From a checkpoint of a small image classifier: layers 14.
Rows from block 7 of a small image classifier, named by matrix and row number. Rows with one number belong to one neuron. Each number is 128 + 32 x the weight over its row's rms, rounded and kept within 0 to 255. All counts start at 0. Numbers have three digits each. After the name is the row's rms in percent of the matrix's.
After each neuron's rows are labels from the 100 images, of 14976, where the neuron reaches its largest size: "lies over" is the class under the peak. Only what is clearly more common there than usual is listed. The data: rendered rooms with furniture. In brackets: how many of the 100, against the usual share in percent.
# gate: MLP gate (model.blocks.7.mlp.gate.weight, 512x256), inputs 86-171
# fc1: MLP up (model.blocks.7.mlp.fc1.weight, 512x256), inputs 86-171
# fc2: MLP down (model.blocks.7.mlp.fc2.weight, 256x512, transposed), outputs 86-171

gate.277 103:112110113082128118173066162109188168097085143063099083111099106144054162109135147092109148106120086083101127127168099167096145079099138108128127146139127094220146173130102135155089125185109120137127139146136137109101148175114148133122067117154137164104131178
fc1.277 105:097148131083188140169163102060143107105153128081127160087154131149103134068140081131132126078105107142200171129113155157089134126086126184156138109110137198183112075131187147116086148132151185116097140152099158142110155091088085162226102127172190143132131133
fc2.277 124:147154099093051092149110158194123174100040132130148127117139153161166111100127111164070145101150109136161102140115148152113110101152192108098100174050055134109081170146109104178102175115108102158149156117109107139121124148194131122085146165070129081123157131
lies over: wall (64 vs 39.2)

gate.475 105:111131131147207141066132139156127113132078128085062125190233108150107054085122134110125125200150141099185126098126173088186119080130150119151102177149118109137047083096102144074177116155106087175148089133113102117173077162098149127111114154147134196083111123
fc1.475 101:130156137111139131156154107038080037122152068138090141146068200135106156172146089131131079113163093125096176146129113108098114186080104142089163056133115175116184159114110115069073116078120164102150092101121118199152160130161115102112132136126070100131142169
fc2.475 086:145147169094160152197089125136095124134143136153122088149115224194152107115116102142081152147174073132121132180085104092066124115149128124187155079133199134150108124133124080077127141126169094120124137085094134197143069146134158094131142215113053119150118143
lies over: ceiling (50 vs 15.8)

gate.427 101:138104115163149077125107124124126133208150125156116108141119148130105183154118197165105135144164066147074142139118124143142138156120096115152150093139108187206188143125125139126095142055105100074101125126125140183238111111091109122079164141139095110132164138
fc1.427 098:073121093123182056182114137080131117152154149134139113150147062116067123116171169137150125147116154141091142140102123111125122170143143089114157124086145132153061081144151146118172149100105135079103130114121129131204112091090119140196147112128139126147152060
fc2.427 105:128122089081116189154144154126136097144096122096098088175145090133203105180138180116081170091100099116077115109108096099100123142134087125114138171134117139064122158111113077117097157120144108176099107109058198089127150124175181119152139165128131101151164065
lies over: ceiling (38 vs 15.8)

gate.284 096:163140084120106110090077091118153132111134172113120159177154159102224085176190173112148120071151120127130099124147109153177132108119119139138111097135171157145116040112229193104160154148119183102131152087139103155112149143133167133152105094112091111085096114
fc1.284 098:179118104144097097096109115167133129152107138111131146159184176068168041188155209093126129062117093124133108123132163148165127109095167170159085108078106148168060071137199146147188174098121190123144187116122107157076145169112104135120118109128144106094076110
fc2.284 107:065121185105127138126187149118133116118146075152146083118141203108093118132099121095079175175077162119078127121157130150174131140145114163169095184116137140095158203131128143147123151133128106101066147132134126116155098122153172032091103108166135161105146124
lies over: wall (64 vs 39.2)

gate.369 098:092081173150127082120113117183105100086157128092175153103169106151151153160093108122076116127139151147131164134142136140121048108205164155104104083108091124071116136126157112134119115146137121110132102137103183144138106183148124113128129110105179134192191162
fc1.369 097:167102138108171137105156128126116171166139155148063172123109135144059037138169136087167162154087181134132117117159079167126155172096124143176147138134136132116114092125051112120195095153087076087089155166112088156123096051118134158136112191109165156071159127
fc2.369 081:148166123133112164074097155189149145176136179119137116093088094098130167144152076148118123204108099107168115081130093155114171110110103107058112085106098162158145179174122157125173132148172190073127098114088157111127088100176166122091092072151145129106132142
lies over: floor (70 vs 37.5)

gate.147 103:172176118144115107124134098053160170140073123150181165182142138177140151136099113157150117147081171123104132121120070120174185111119132112100177137155118083106114068132146102148073097124126155121198105102109129148185101078093149136125182107114142109176151141
fc1.147 103:132063155125163180139167122126149156144104110167152107085123052107100144141157140079097141135097127051177118165110121122141076150161094142127114158144104139188142091075088174146185116168066183118103108119216122103125126168091173111152128157148163112104093144
fc2.147 121:118124141122126111090145102150101148138121065155129175093106103118135109145147103113173150150139191175148158105108115102135135091090089120131156155111111130125141100149166163100141106194131094108238137067157159123199146142145067103119101116110110168107167146
lies over: ceiling (44 vs 15.8)

gate.11 101:166151130115085118179158207134112143107194158159090159197165114076048116108120132162132133124153060100075160061111101232154156161127104111156099120210148123098138099121149121100121179170124105138152150112150184128161113088147137097146154194088083130156155124
fc1.11 099:086128072143132164146159152197155090144136051178144156115173103129170149100075136167138116096134103136102169122138076118114181118112130161144124146138123119125148149152160129143089155147143082159185101172125118118178113061122161094091151187107113160145106161
fc2.11 133:095134119117123134177101116115147095156086122130126171088117115160148056124111114170054145077106193162167089079101114088120144143152197122089221168064136112189121115126137128110089092163159136091146112068031062111163092155149048139108073124143191133103177107
lies over: ceiling (36 vs 15.8)

gate.396 105:128102144126098061083154180081158120146121091091113086131175163087156109144140192095129165129131135109105119157122128115107152143170144124104116129155095088095056163164083122143093129125176135141171111124145168095159115116100125125078141141106178093101123133
fc1.396 104:059083101124159057085089120163142109152097176105177161118152129107195174131095132092101123167112137129148138173134112100189166071148160114134104121133161147137056138057131170120113074191177120152174111147053154103080156085197177099144142134116134148161133145
fc2.396 092:157173142132152140121143168158097126175189099111161104156098111156142120160173126097146129135030115161136100059146132114125136109104119179194141122117131129143078152127094136136124103176147207109120076169090165110127132126110137106100207099126122113116121112
lies over: wall (64 vs 39.2)

gate.46 109:089159164141105107106126136132103102174081147171078133195134102109142062130105174136208162149103103133107112108140122085143161076086132098123135129206158128119075148186060114125160093126108173136171110110132148084160087150059178164123101176175134145124172101
fc1.46 103:115104100113141127124122159063126081094155118108140108000162130151150192096088108161146157164177144121158150137140153151116154139158030174133126077062114193173175151159205126085116160141151181094137095127173092138112171143078132101164118154122097139133127153
fc2.46 122:118167096118102122137204079115116162136105165170122139155080133106042075134118148088091160105053086125120079153051113070101116133125132131110100109131147128131139131118122143128097086094107108183133138157148063181125155161148139081065097091172143119138147116
lies over: ceiling (39 vs 15.8)

gate.243 106:103092144108175167100160149131145123117096072074121124160123090151079155109129140089097160142146121156152143131128127136129162082168148141121141121141192121107188075097154170127077110107140154133149135129156157142071113163215150110098105162097189167217113125
fc1.243 101:155094141141139141150160163170127091161077129108081109122158088111121130133103122138081130131102118147165092114128139128132147143149137104196163110122117177108167144117159097113159091145177152090201125114153160127112118064160155078104083102184105157129130164
fc2.243 099:144105135114120089120125115186135145164124121190190134056150128155104119113140147164141167178118181083094140123111104095125164124164103104119122136148124174171102110128168111059116120175104161151090103197084178150192109133106125160074129173166163159105141151
lies over: ceiling (38 vs 15.8)

gate.87 106:081162067087109180146130073136138173067146128122152095138170091143122120099113107111136145083109103154135117123106103167067125143130230134176135151131202160144095115117126169128141129096177127110126146151084124105180170124110124112149095107114183121135125153
fc1.87 100:107115200119107167157126066112095096093154111168127130138143129119203053146147096127108077158141118110121139123187113123120143091123098101157101093150094120136111132148047196123183145115120121103145167128128120144149105161083118076139164110133132108080121113
fc2.87 126:120154108139129148115127149157124182131154134151092170128111114120161086141116167143193101160099156144067150100120094177147190184133109125120103126064117163175137128111190095124102124146118121098082124195081099106119188136130129090082088155138178148104046109
lies over: ceiling (35 vs 15.8)

gate.93 102:158142113162175041102115102172105115054119095048098176140133159181139148068139173147132128060132158157153111192140133166134146145122131137176132084153149138058131120148110092128172086123123141090149219129100108171124108094124147095117055130150136144131140170
fc1.93 102:126150152158141086107130086080147201144117139099172171132132109133125111105140156091094081178154176052177131118164152105094139138100093140130139116138116113129154145150087124145144128155122158129100197111101119172110109049090171115166147117149184125160171134
fc2.93 084:125112113145189145109151136184132128177098176173127081128090122143122149145148163108112063081122151072153144074111131092068155184110133127159117138049070154090103128076130133139155160144132168116093205150136116150127136156106133127089206174113145102133139178
lies over: ceiling (57 vs 15.8)

gate.404 097:155135158117171153123156056124123116155156162095120119103097143134183098166074141074182113133114166120115178126140152132105092136125170161144141107133097136086065122137126189120135141147145106145100121140085086113129076095141186145157101130129079178119141116
fc1.404 100:080095130122106130152126075161163110115152082122127104096180139147166102105151162100090172138061111110161170154102148118113099189086154136160098149157095154111110096124097145099141156150099150156154158097128102138114130142095177129142071146131089196124157145
fc2.404 134:165085138112136098112134125104044136106099158082138099155104142127093109127107097126156061163156175112121067064119097174146151113142122099088078092110127157082130135190117109127135091124125176123213125187106138063171148018100123119117108142175096151139111140
lies over: ceiling (40 vs 15.8)

gate.287 105:114140145161071146112105119150151109147165155090064082138134139089121039153086145141166196143149066137081145166141157183164161094151159129172086119180221174101140145110181105078138142146136164144134134152105105115092126169153148112176126124172129097099134185
fc1.287 105:112151080152153105142159083154052174160162151114124132116111126166153117174145094102122132126130162097169172067109191093102092173133088140137144150110075064100140097134136072107205126195097081084129182116120102063169164098160152086048104104080150154185074113
fc2.287 122:113100133122214111147142136144108140148131128153116169159129116132197159070137158125078111131192075122119111133112085178150084187206121159073103118112108112171116142146133124095142147100182110128143117181094085109132084141147100167176140091123115205112118204
lies over: ceiling (38 vs 15.8)

gate.149 109:162183173158109156125151106171110154146085091146165094115142097096098069184121121071061139126128118089095108177155129177085086135150068142077144099133220094118129139082102124073031142094061139162132168085062029097133125104129135155123140162154172121181082173
fc1.149 102:132094146077140123147145129177086102121133165135105177153133144110127167111123136156152124108133146158130101055093142107141156029052203128191065183115089133155158107061216139088151110129150140090102148120097177161104103151086196133134134154168095165117162125
fc2.149 087:143140110178125110173119189170121172147094122098141115133132130094157114145101160103121184128157177100101166081104129167132123129133088067092116134097158129145110077074118099133173124041103125134140157043174065124138120149095088119134085170117199099100137159
lies over: ceiling (39 vs 15.8)

gate.82 100:148137145121199188110102157078153168140099120146181127107156136098123105169088102124098140104098147087109121158132182165111155152158164129148077061113144083124162135155144111147115179121109139168114159129102119081122141171137109141092141133123145067104121109
fc1.82 111:142114157111193125128092158092107212149157127122173115104169138088191077137117140158120134159111117088120115131135116170145129154109185106110073078103117123129135075126141094174102185168082090112081123080098095090061165119103148186120168144173147072149157099
fc2.82 100:132109159143128199147126171115105141109105137159114021160085114126113092127143202163100108099174109084148094177100138150158147112117134093176143226144075130097102075148147174129070111123140062156102102149106080112147086115142065153148171170128107137128146123
lies over: floor (88 vs 37.5)

gate.365 101:089067162135154156149090124147072150131131130092183167095097133176089095094087125113158149138136143104110139138122091116179116172097119110135190119184092147145120108128115133108081131154137080130074168152124105177124106073117146182151139095109114113102147169
fc1.365 105:124178117130147106162117123150125124138159107161085122128141113101148172158144053132129111180170064106145152075133109095049151120133126160033132149065100147114100115111189055112086142156095151110114152148129116078128085110160111143112151193145072072116148093
fc2.365 078:106114180131108144147126090154161192154151131076144144140154151162137151136102172150111173095122163110146128168161123133101117125117211063100151155121134157106072110059138089131168145123112159102132141103087095163150118105129126121155134100097101094096107102
lies over: ceiling (53 vs 15.8)

gate.419 094:139120136115122153150140114147129133108117125189141084097136146163141141177182134189091175135128141129147152136182135114107145123123134206134132153109131093108133115149150093110165135101163105090096127128098107150095084105051132097142125151211134103117165061
fc1.419 097:098218105100170158109111148157147141126115151078159091160159122117171096115104147089111073233171110115104150102139109119125132149117111100142126170111086164107088098120129091116108134147116120156086144155146181070119142096144155168132165112092088146151155231
fc2.419 090:114108101103160144113128088095124162210128099180075086120140132131094139102138129146157155120161111131100169101039156109110137110101133148179127099078157047070148131108141155142082161135161120118159136150096157157109169165150108147097122102147100146174071115
lies over: ceiling (37 vs 15.8)

gate.109 095:168093096148114143045063194103092081123117050102107144144132183122133122161086082099141172140107146212111189147107158143150140113101088115103127100186130073143159095173138098153113148126111160149075168180080155104115157104170121076120133134075149170102127109
fc1.109 098:129151150100082178065100168090127144109084042101140139091146121182124121193100048105105142162111174170153140167089156080142136103095128151131127084204136077136143122170122068112140127119099174135147134171107123067169092076119117100118125114154128104099102098
fc2.109 096:145087145134194154125178157162093194110210031128146072122088165089113134055086123129127130163097119128139212111127096099128128119051134118140165125161074099137152079180138139130148137148108154095104107152148115105096121147169114149171113119184139094171158113
lies over: ceiling (37 vs 15.8)

gate.156 103:133099136065077100162151162101150147060165119149116110114098164083177132150166146172097152177090139132152094137140097146153095116124166176145152163129180094192093088140158036071125127158151115147080082124156114113134168165128137124204106146168129073056162129
fc1.156 102:125115192175107107125158130136128111105082162109130119150146090115141167157161125120194133155099114113101129164117131109117133105169075127216121133131101181146071144113121129181119120132103147154115149101177167155132164117091096155114157193094141124134097139
fc2.156 105:161147073156185071146104148098153070126117185106074157125108127172150101152130122094107092135137125154155124112062152150128108175118071085080113121145099120110162137091146181155143169153155214127157160152091139121139144124140081137128161060144104152125171075
lies over: ceiling (38 vs 15.8)

gate.193 106:097145165135083134111139132162131129148117054136080124068186080110192121127176076095137103133118124105135112078100137071138163118112160140174192141165169078132062111200133143103159130156129126136166076137113164116118133124151082133154170154126159167061095145
fc1.193 107:154074104134196171120115173131144156128130099186185149164127103108141107103132110174099120202117159102174141133128083135133114112145132130139124136074094145126091102114036051152079184094130149105125172122133081075091087125133139205124199135108170113079188149
fc2.193 071:096107083136144142097135159153073113130075135173133163127141127137162092155109114131133093055143117116174115131171090150139121141148045122135087121077102133120173088120098102168168194132140154150118150131143122136164149147108143113082164149093116195116140159
lies over: floor (84 vs 37.5)

gate.294 098:144139158185087155128119097167065140194105064135109185119170081124138048114118129116167134140162090148159120150136133191134174094108097161144130122168083113175108116140139128123116117143131195120141159119136153061161121094142127084085108089172081154109155159
fc1.294 100:120122130128124179115090119131092067179079126154137097139125060101153112121079155108118189141154076107131107145128145152128134142082176134192106121156071067109117126149085102147136107161165171118086092065151111133166153065098115140080091141201142141116165116
fc2.294 074:107112072119110157124108085143052105054087077106122093117187123125153177158157197153150098144083108046075132133092138103135123116132138108170095166169115114071118098206095059138158149104112070123123084145115145171164193135173119099143131142200112124115110134
lies over: ceiling (35 vs 15.8)

gate.335 099:121115079102068147109149120105153143088111106127159111185090125179172167100117106155133140112117167193123111166136200100127112143167150136111128119145103108153157143122163119166107108119153089172128125136087149147174141112149121097096106144093102116125112129
fc1.335 100:133143190117186114105137132183143096127103155155091125106199128068105121098104167112124145177139103076129101100133116111067144117140114125114152151119184123108142074121084108189148135140206138061083121104130086100098133113153173097185142143134078126144133104
fc2.335 086:126126121096130170127139090148162108111163133052092053113165162126105156094161166095133159135122152137122102145177107110116068129170153090173143047101105145091123047114132142222148157122178121122158165180070138140147138133115076160179160152136149097135156176
lies over: ceiling (37 vs 15.8)

gate.51 099:122138134124166148102096141152096120157134110148142155166082193141146158089124113122156144089146096133090155164119119158152075118120117052162080138082171096073132104128111153097109090097140111145060095111097129113106147101116075074145160095163103126083154117
fc1.51 099:119132131155063119105085099134119123104098148112119120119167126180075102095127147138159093140146149156161079137122168115137180188154109131096117095202068130144152182132116121227132114138108172105187121126121125125208077134142136130129133148152064136114138192
fc2.51 079:086144144044128101059125163111089130160154068153153133129108156089207113124130087099177109151137138160149115131157165128130069105173094128129151136153154106061166159117089133115142142126140142112138087178140143147116163132148140129202117101134166125127140155
lies over: ceiling (40 vs 15.8)

gate.302 090:179123149127116124122137120139113152138107073149138115131116145112123107165117099109166163141184183098138154068101058175112130088141175160127128146137147055144116128056105160129112129116147157133154043144185135064177060158110101139058184154175092108094143136
fc1.302 095:063154124094174121135145151138169064147127148102147165155130151134129184190159105145044134098101050141180128155173212117138097127159062130156119157128117181137158115200116139094108162138128136154129096117105137171076154102152114091207106118079163130177104103
fc2.302 113:176129117058146041093079114135106205144080053163124085112137120120153142110128144121124138117118136050131135119102146130115111175141142125181106083153162089140131154141103113130077119116144111128186071148174157134183127167138159138170107138132116115110119230
lies over: ceiling (46 vs 15.8)

gate.95 094:116153095181160141120100085102114106143153134114103134144159150105064112188172084101176150140132143131114149110150147090133140116093057141144119111140102169164141114149135144111159139117159051080114148144170111130138124199162074160124099140137162100095117147
fc1.95 096:141148134105042140125104152127144154108072185165166100138053128084174175124102177132189147152097101082142150119148116189124129135131153110090131169076108152166151107139109090150121166148089214153139132120056115154101100100128152113174167075122116122136194050
fc2.95 111:139122090113153145095133099152153097109106122143128127114126108120172157126129141098100112125179161094193109160084168161127161101055065149116076040115133142095116115110074112045139126127136113103190113125136089107152108131106140115142139068106154155116150125
lies over: ceiling (37 vs 15.8)

gate.216 097:140204161118135131191109128189196148080169184111120090112086119137123172116142149148173138092096108126089081144110094179112146100117122117123174079214113080106089130113126159079114148149114073095120144121102073093125122103130112089133160135144136103156148160
fc1.216 100:130150128126068139203048136177174137090157138104174094145120094146122144130110137118176155124134137091127080130150140187079179136120094107106147100207106142117104095098174123057138124142058088074138168105117138127114125104094104091127127124124137136143148215
fc2.216 121:138207130152114126120110078156165103206105092137074121144133110092183082163114193073090128105144093194089124107102121040123119109133180191111138099145141167151124130122064129077137125176102127178117073098105147121148123149162146112112121200118069103177099100
lies over: ceiling (37 vs 15.8)

gate.328 098:167120089128136117142151078106113120150135088141104153144131142089113144128226186193132152160141140139096091144109104088076158068084130127140139073122120185154113080124081130106135167177089128082051092188193156121110104125123110146146165090148117194114145131
fc1.328 105:114118099152163195136100175193146117193143116123078113104125099150124085091128226105109093115051154139154153103125090122139086115135105172121041110058151100161156193138115129132084114089125158166138110136118105086143153135130196144152110134150187133207121185
fc2.328 087:138109133192192143135084116179120130114168131109150127131125116149138163126147137131135133103149138142142149092096122170152094057074126106056175096100070139138080150163133169150159131122075074121143132074127136150140136107169072049155121048085165187197088102
lies over: ceiling (38 vs 15.8)

gate.267 098:159131180105116144128065126208083119148175114125078152080147161056116149127159132070133167102128110172122108142155130160155121127153127147169112138173110164173198137133110124101119130128150094153172138176126149150136183121193096136067116123126147103158156170
fc1.267 101:149186098131123035138148132163117143109116191126114097125155147157133166108076072125184135136155115127138162134126176111155128146153084170082117142106137186080049089166184112138119113109085156126144112075100104159103102115070159109155124080148108138182076132
fc2.267 079:209131169143111126125126144182111155122137114088099161120132126071110122106103136108132167156168153152147125132130123121148159098186174110070083111148157117081112103173101092171109121101172163085076188108128148125127200134092086196116111168071161085130097141
lies over: ceiling (36 vs 15.8)

gate.137 091:131157109074164141114141111145081162119084133116146170155163129140136115149120081153146124145148107101140069106145111147154128091145140122103173098120136124121134101142130114090104165155108140125147154174129119090145163150160116162135123104143158103120033096
fc1.137 099:154142144119104114127068130142143151069168145076131186105195097122124145136124067085096118129183103126185072143134088158116095110099135081138169105163097141113119146172152109146158114164121150076123141164122117095104173121202089089130106109101076106098180170
fc2.137 078:207123132123117099155071093169155154162099172139168116146099106128167152106130117056139121080106180129133090137127117103142202142176079176141154053059119172102126106161110113143126136146154135111114097097056171097102133132187166144145155066133033121150125183
lies over: ceiling (37 vs 15.8)

gate.44 100:085146128168165117106133162118170235149100129128185135100170128105166172102104053180150148144142105118117194100180172134088093153181142116077086067148096111126175114091140143121110101122067114131132117085075154142179107154166146159149112053149122144071154175
fc1.44 103:137091114097146150125188102161113105096169037142115179126093101177110122189191146087134111128132133115116115175088165147181142079139101126132125196137142138096135154095119110183156193092082076166085116158165170099127083103043180117113151164107142100224123139
fc2.44 092:093098166110085120162159131095143103137091161113161168048087141104152083061086076054104116097150099139126083149109124171138093161128111140152077186114122079127114125140104042107094136126137119136192104180120126142153155156112105080136090158160096067162144149
lies over: ceiling (35 vs 15.8)

gate.465 107:080114152121102084153099154089161114170143096137163070155103121132102180142145112110108158133130189105085105129119120104127066166122126136110092135190137090106133132203060113113137154174105094092108131109150166213156143149061162172117124109096127130128203192
fc1.465 112:088187111130181064143128171138088155091159113146183096077129184083163105138084093124101147102131134101166203176116127107144135061136112145098135150151123104120107172178109122172120093179153138086138156182077111140170212088118136118168110113110119143121147094
fc2.465 129:121082152118120143098153120122075152137089149086126134116154160129115136098041087106159106116075184121150091162116127092105083166059109129083121146095165038113153107087118146110130143183106103115119131131113135104145110150104179129142112088131148159082183167
lies over: ceiling (43 vs 15.8)